Weights of a small image colorization model: norm none.
Rows from block 4, named by matrix and row number. Rows with one number belong to one channel. Each number is 128 + 32 x the weight over its row's rms, rounded and kept within 0 to 255. All counts start at 0. Numbers have three digits each. After the name is the row's rms in percent of the matrix's.
# convs0: first 3x3 conv (model.blocks.4.convs.0.weight, 96x96x3x3), inputs 0-7, a 3x3 kernel for each
# convs1: second 3x3 conv (model.blocks.4.convs.1.weight, 96x96x3x3, transposed), outputs 0-7, a 3x3 kernel for each
convs0.37 101:126180140162206177166149136089132075103058119113113092125127117143099144090115120151163132118149161132142098068110098128112181154088104131087101106123156088122098152134125140136157158129102130119097117096117168185109
convs0.38 098:162135093162116064143178083116105167164122140120152096146104116172104099145102172166139097104123137127178140116158118134109133141172143172120108143116162090181144101113163150112172106108118116127130120095148177201208
convs0.39 093:168153101147112117109129143129159125103148118093174140122110143150184158171149159190074128135083129086106137163135057125158111123130052095154145145125132107112107120059129125163042136090191064140145098118132141111157
convs0.40 101:145113095138086164170152116111163163149150108122159109077124122092143127093131109163121169165191156162128105156117143171152151138105136118106158166114191164134136165150167114123108117132146139088160133209091107108189
convs0.41 098:175107112137074130132116098130094121136163117125116148058174161100087189136145070155114140127178151091175113126167155093126097126160147181170153122166115143104145181126076082114139127155120044057115123086122113096154
convs0.42 100:141092085122153106101191167129093120136155151132120111166149117121090088109107104107137076087168074146125128162139094053103144140077149124147112120080165134079106092069118179109089174155130131110139167095135155094109
convs0.43 098:130202074116141159183129147167072131179079126178176129183134121146102127148089086146129111168067125156138165195106130084094162155115095087135130122076113013128119080158163120070119140133103129145164103135086124121091
convs0.44 097:127174076137129138109140171080084111173076180100172153083140124126122152098148122093132129141096132107138139101117146137117115166098091110065135191173127085068125187138120154126123074139117112159055117113093155140116
convs0.45 100:118051160093109105139173095166123195062159091091087087119126140112132108133120130137184170091119128081142099100103113051152141132126177115200169166152108090108202161161143117158166088145154043081103161113142114101113
convs0.46 097:122129159108085145115137152149093111170108135158140092121075130081143139140163077072151082197120169054174140115147136122113166111093175149124172157157157145123070128117168118119140157145122142121098176127159085126142
convs0.47 098:083138127097106101164150134155156113104138100108148163151180099144140127132117099175095122105129148164144171202105155052184135116192035179136211147125160119086093102110104178103105085096128095117110169132121080122057
convs0.48 100:087100108115118059074093100134141115149150120164178129204152163141175142118064078073113106111115053138061076205166117085190142101119106150099129134162111139114139105112156082114112139139117156094068129100136153147131
convs0.49 099:138136069119075104165105118149082065097122161141121171117096142096116069103164126075093126165116193138143152152066045136132139143078138189171136220117120122099102129132153111124114135166156200114178148192171157182213
convs0.50 100:102152094126167181098137134138055144201155134137142105121159092145124125148124185131160177110185167135088101131196130120097185093142135121114119107137047157132123143119131154143141117180155147043073137104126091061130
convs0.51 108:153095120135135126151158149137127153112104088139163116079136099096117092093134147197182136184194116118206122111113156147092113094155121068114077046079073124094100072131128107121054102097085115118108138043072115125146
convs0.52 103:129059049156127092079125141125107124067120135155103106147132123166123101134194138148150162128086134132118067126107138161191109145146121150132130055112167135080143187136126122125156190100110144116163106124128116142143
convs0.53 105:130122068143154146106056201127105103075086117143140126181167111137117106111096100129139159142082078089114148121106158118162156157131119096135112150124137091161156141111115146163098120062114131122104104075097033150145
convs0.54 099:159136108115089153127187162116153129109141113135115091093117194103144072140162163099158162134074149094130124118139149116120138174114067097099020113119072087190138138112144152134122099065119194127104171116143204179133
convs0.55 100:080106123132117100091099088083093133095145176129136125102120135093168132085130110134085076116097163104141124111108136127146100138131124192136196169134152135128142064098145119145091092068104149157134169062106110062161
convs0.56 101:118133095112104117171070115176119121157147133111153112150206119151155126114091153195082068161155104124069086123102090134138092123057139100151183097091099082192124165090120108159149141094156165098159103153143054134129
convs0.57 100:108069084122106105126133161103064094100080168112114109163154096114200244141130169129141111131080163180154099069102179129098116093046123186131114136112101167129063165155180101094107144150151175070161147118093174149123
convs0.58 102:103120112120172146121123107099119163170154107106098093105133150097099138226125083066080157084108059132146122159085180189118118132093160123161119113149098116075024112211169141094103090082120068086110156176141090089106
convs0.59 098:156180130172123102135125112147112078150177169157164177086164169076101152131153071101112161069125143089114106113152129123115130118150132164088096136089073138208098133112104153208132052138123112083140126073066160109136
convs0.60 107:123079138156130146134099080110109127108143129120134119116132134182105121188198090152152212156130160144202145144132124118077081077079084117103136136110142089126139074122087118150123122089128138162103174131144193140121
convs0.61 100:127083079151032135090148149107156059104112135105077100231149106100090116143144133132079106176095134091101071160144219163167140140169142123227129113142131103094065133113123118130139142139149123107137092127167141134192
convs0.62 102:131160162122105086080170129118188155156193177144151144119131110114157131119123091105145118135136138161055149119128109103089113107096155134132100134073149088130173102094095054101107077152136148157164125098096112097173
convs0.63 102:062093119139128134116149143113147159067148166139095143122117129140115106113110113114114117122141137119148066123129115182131059196159179124142160145158118125147095063133094111124077087145121145214177159199161114125121
convs0.64 101:115154142157136111132127120086098161138144112153209123107117152110129075097131085119088179121129142068096128205191146126179119251135132126138141120057120081071094109113127105092090120182107118118153151087155105092141
convs0.65 096:106108103141187193114140161157119104122154068178144137168140157119140155118119087063120180102052150116146154083128107161149128158099126155099115079098135147099097115060142173053132102146076134125127137128150167168104
convs0.66 099:162141131128148191161144154086120097161084093147064086145128111164145188122170165094141121133112194178115147096179146128105120111145072134126142066105089129150130133101102054112088150071099122126140180138062090142143
convs0.67 098:152135089104127168110104124124105132150145079157099119112098107102156098162143062161137145179142126111200104120103085089135152150131165099187163150160141113165205093154109075126135116152140112112095147187086156129161
convs0.68 101:171133130178158119156151217108104099188102088110158134111100145126113106148113080156149139132157063146104086059156153170088136107121116128103162100101151118099081103068146140130183152180115144156173119118101101129201
convs0.69 109:182143165135122162136094104149096133106124132156160121130107135128090125175138140092093108092206116129155137171150098131111102131169191104111154129099130087121189188181114186148104171070146139130087162125080051109111
convs0.70 096:102129110076132096093151114131102121099096122158178148091123144119133136122130144072095100177131154212185150087097143131121116132130134072103110115163097129120156137107144167124155136102111071096128079127129142146193
convs0.71 100:081093112143086116152137096120132204098136106069099094167078130145154139070120134107095110080108137122126123173147133083087131146073166070149145105109108112063123156128142125138120139129118111093108094167084136168083
convs0.72 100:151138083094095141182138088168161118100099117100154143125158148141130155159114167134121154093089108164115140112092115113117137069140144165101172084110068105132070137086118092165024118153144149120180104133151193144135
convs0.73 101:111110078046073065102091154086137166139147114125137131136132103078143171109179134173118132169153089125134124139158152181133124100113120194192170189186140060155079148113056181090117197110076117119163125134128122084160
convs0.74 102:153113127116104083117136110144142134134080116117125110211150068151135152137082116147127146133128090075094118120173149164158132146099104117123175103109097107088206110109120078074128121151126137139113147149091198123094
convs0.75 099:172133104146100138129140115112041112175104121088137107114135088116144113149113149140087125064089097128063116105108123053143164129108163117150097105127085134149098108203152061102175117141033134148116118124068105166142
convs0.76 100:102088110125165144077143103102133158143084146123082127115148135140109108131145191085201132162141100130186058103099139199081146156147215177160133172099113146109147212163137105162159170098149105147121124140143182110159
convs0.77 099:054154147132157092110134136108132139120124113138109088156137133208134131157095125108123105090104102098150112125181154132141128160111177153178110180138141095133138151106107097138085141080035097119106132118103086132052
convs0.78 098:158072137126118134151133111148135087116101143134095120103150103092137117072137078050141112106137134088081089168145100118183070122144087121123153130069042122068104140161097101076178122035130114191055172069135100148142
convs1.37 102:066088122069087116093085156086168159095097140121166121092112117074123167096112112151171165129117103088117108042107146097124140111137113167079119108147094116123133163101116152143076094160119082108112141041135110175152
convs1.38 100:172169171114092097128111158099131125161128176061158158152085177148139146121107179162139165160158140154146099124161144157127136146137121079085145156119141050098105104157122135161108097101167159095153127179186076090166
convs1.39 097:091108160106167105131168081106163109129087135158089127153171116133118088130095155137174143163095185127116077157159184143145146075153149032179184077100188113159129109097154079141085101118156087126138088069140151165148
convs1.40 096:156176117170121099144129137160127141140177157085127124065128120158117123097109123171135068124115070106093090128058150211125130121159212164171116129147145187145135093177104111137139121146190143141104103110115102093155
convs1.41 097:154089159107141166135098076193108145123153172185029129077128093107172155127176128151181172221129156100172138109133164070094135121113106123150154096108169114140145119107114159141129132116171153136065138141164078153133
convs1.42 097:155142072174127139135098116132149103161220116159145184144158136115131145134180177126130112137172153078108145154115158147146164184180163171123094133165104152194086160160146111146118099135136117147150103183095103167149
convs1.43 101:123083167035103139069094194124138092078068137120115171095093100128107148079084068164117050135125109157139102149077115156104175104139131121126159102087059145143125109145110159118145128199122063140074141138137114120143
convs1.44 098:136127096178146149097110107177135115148139225083204210084145110138124118126083100086143117151140159154054110117116099132131118131085076161117179150063096112133053145157166130106080096141119119065118151144089158119146
convs1.45 105:071152086147144157127159110176100147141119158100131149102105095160101154165147139108155144134083141188148172140126134159209130131120164081152115100116185123067146165120132157123100167176158031076112146076105121154133
convs1.46 099:129141162157145128115089178161085122148118119155109121093086082146106139117129151106160161150097114108111177142122072163196147204162137140139197098111099112120092145078110128072101123140151076087163112102087081140136
convs1.47 100:143151157158125155137113132115085111156116115099131121116167125196181130133157144060175153062102126148128160129146167133146113071165095107136167111092109120095124099101140142155083173178141198133107120120106090135076
convs1.48 109:119134108101168116170172149125081149127097093141123102148134129149165121116118185083129089028126080119151134144139142086151073116118088163140092174123115133165120133113177159102160090118108103154168116153117148110128
convs1.49 101:115129121102120082144127069097110131117099074087108139096096082054083169090107122171110124133120141090133133157110175140096145130148157124120159136125095146158136131132146176153184119090141112124153105131178076142214
convs1.50 098:123146126111183095104113176146087105096038129102095166125171115172168068137116095167170138138176131108093133105151183111105122197106133179092119072134118138103117107159120190112141139103152106128123084169060081156138
convs1.51 115:110137131059086124147064117120055146139065082154111115129127103080119132147115151141164168091101152119071089121120092097141141122120086119106129104089108139065165101114091123097159092125134118126125144136117115138089
convs1.52 101:062100105076104074163165107155096108164096134134136145118126122086113104105142153169151144111144184211174122093134192083119130121138119065109113107090105096081022117181138103135131155108210095199170125148135134141088
convs1.53 100:111129103098166153164152145112088045155167184157144108085116179163132131161123097164130126076194115085101200098106131135135192142101139152099151127113144155127143112091124148122060095141154091137139140085154093129163
convs1.54 101:157161118127132143105083129155074116117088153142096112181097127151121045124149147167099153083164139126114095130127107133128182144108160068074110139106086168100130139102114130085170144141147091138136130157114157162045
convs1.55 100:110121149203096142093135167144083148098176082122082113109123071119109159163103067143086162092149171172071103034115135063171089078103170160116157176161150092114177157149159089115073136099113112110120135098133130148169
convs1.56 093:139142121168133161124122156123084108060118088128109159209131115170074129134157151144205161132138115143152125138153100124079117180111138076102098110159109153167121093149145127112132149148161111204178132139138103174122
convs1.57 096:121173165137179173123128055111126138144073146156103125144130120159130149126138175113158118126194155172145141115119136185079144081089092153127105103184141145172155111117075164154104054161108135124154159189134143112110
convs1.58 102:035141161147167145142171148153161115141091146103140114180197172105085148063189146128140150128140162145128150105084145123151103153113057105116084140116027192068088160157123130140128164180133125154158126111143119087141
convs1.59 098:127132062126144081145179109114132109092095093121080121146151153119083107090145055101144118102108122088101078133135147063060101104111076070081133053170153167191145115099071091128067121122085136153134143139122160152151
convs1.60 106:141122160124118112116149098108111075153106144182122144098134122121109111146136104108125141118122141155135088095090146110064108086109106109159096094138111110164109142136168062108120091123092111136150135088190123068093
convs1.61 097:104078162083132135125108117128204160164127146180055140159199149137132057145054138128151123134089122138148167133129092171137067058126124153119151100168164143087102103144107106114036161122144123119128164139183144191103
convs1.62 102:114149160122158100155133120096080148151093155133080137131101132144133123091088076159156113138114121114094177044132091116140138113105069161072063122109086114110115103094129087191116153183159089163075149105128092122110
convs1.63 100:091098167104126094094079090172118141125140167143113085176161202170084137078115137155093087097109113108093078095069061139149139115199123126131158187134103164140081126110137130115154140108109152092127108125163147114112
convs1.64 100:135112107162141096156171133138085159136111117106185100130159181108133123041140160097153157100075131151141107133159126120107150110075111108105104123141158096133119150116087112164155101090155157122112145114095082121108
convs1.65 099:106156144079132136077139138163097099128123168124102165083084132180139136199136126133109172073136179125147142093228109164090082124107087116056073109108137110148126116155142155170134135118116144109160094131112133075115
convs1.66 096:076024090153129132096103165136114164079142150165078159117079176126154161110138056089144111055074074115173062146126184127152163157126155078125131057159115126099042190154136058115106118167145061085100157191172093098137
convs1.67 105:176209162122164172094133095091094091179144149165141126144165144134145183079146105125086075124049105093080073147136111220153124151106118115122076159141090139142142120136119152105145166141125129134119098122151123155151
convs1.68 100:146147184121156113114118178119070140112099172136102110117138109131103056127158100192150136164164110166097078182131131106100045082109125144091156125112162150166143175152117067070039102083138139136089103118125141148112
convs1.69 107:115111111115167152140054084070094070101113091070146093106150127145143083157139149150116063129143109125036096056163155089095161096123121192219253155178131202108148146105138132114108102115082094098101143111141160162157
convs1.70 098:071111094135121171116147063136116159178132157157202139109086149116197184132142125128144155102076102152134197122132080117120109086196148127150145114133104161158178097144094115120125103118142176150159110179081126083108
convs1.71 101:145114116148130088172162170189119065125109110093148192109111128116184161130073139137131133121152153108156129066104096117095172100105080179161204155127132157135170147081100132168171120150173122139153134124143093116166
convs1.72 098:076134164088103185108197093185113121184102210121124114127161064161107115095129156118099130073174131157081076100072130087154106129144165092142127138127108107121096133119186078126123164102135173113176084154119119203147
convs1.73 099:119103107073131169134106103154135099113037129161119179171114133166127075097149113126149125080120146147138151192164125171180138142129155206124160140072113105122077132190097151068176132099130146072106126143138090092126
convs1.74 096:056108087092070145205141093118145097186132113189167104164177124164175130199213151143169181130142102102156078148152126128126150114142184102127142086148125143094119134077120109107169096150162096090088193125092092078108
convs1.75 100:115104161115135128106114123161085157057114123069142089054118127137099096067183121141121142088146187098168131121115113132029175104174168161103147087085082139091112133122157167132076131101102124074129140107106133114173
convs1.76 098:096117178168149165147082121165122100142147181153152190160174140095150151080155140189144113143133067112177120093106147133146172178115146136109114127091136159137157109147090099149070142067110133123094138107160125135148
convs1.77 096:096149188110169181091162132138141137133117121154118072216126125086152115153178184073119129081108077101094131181149161188080106151132170100102075112054102094093048116101134158112166094164097099158178159070070131161100
convs1.78 100:120104134117157116152135146091115170156153155151130139083074156051155116101107077164114112094109123176137167115160145135099131044117133106098072135084071127099064081168095159129127099151152110137112174197158214091189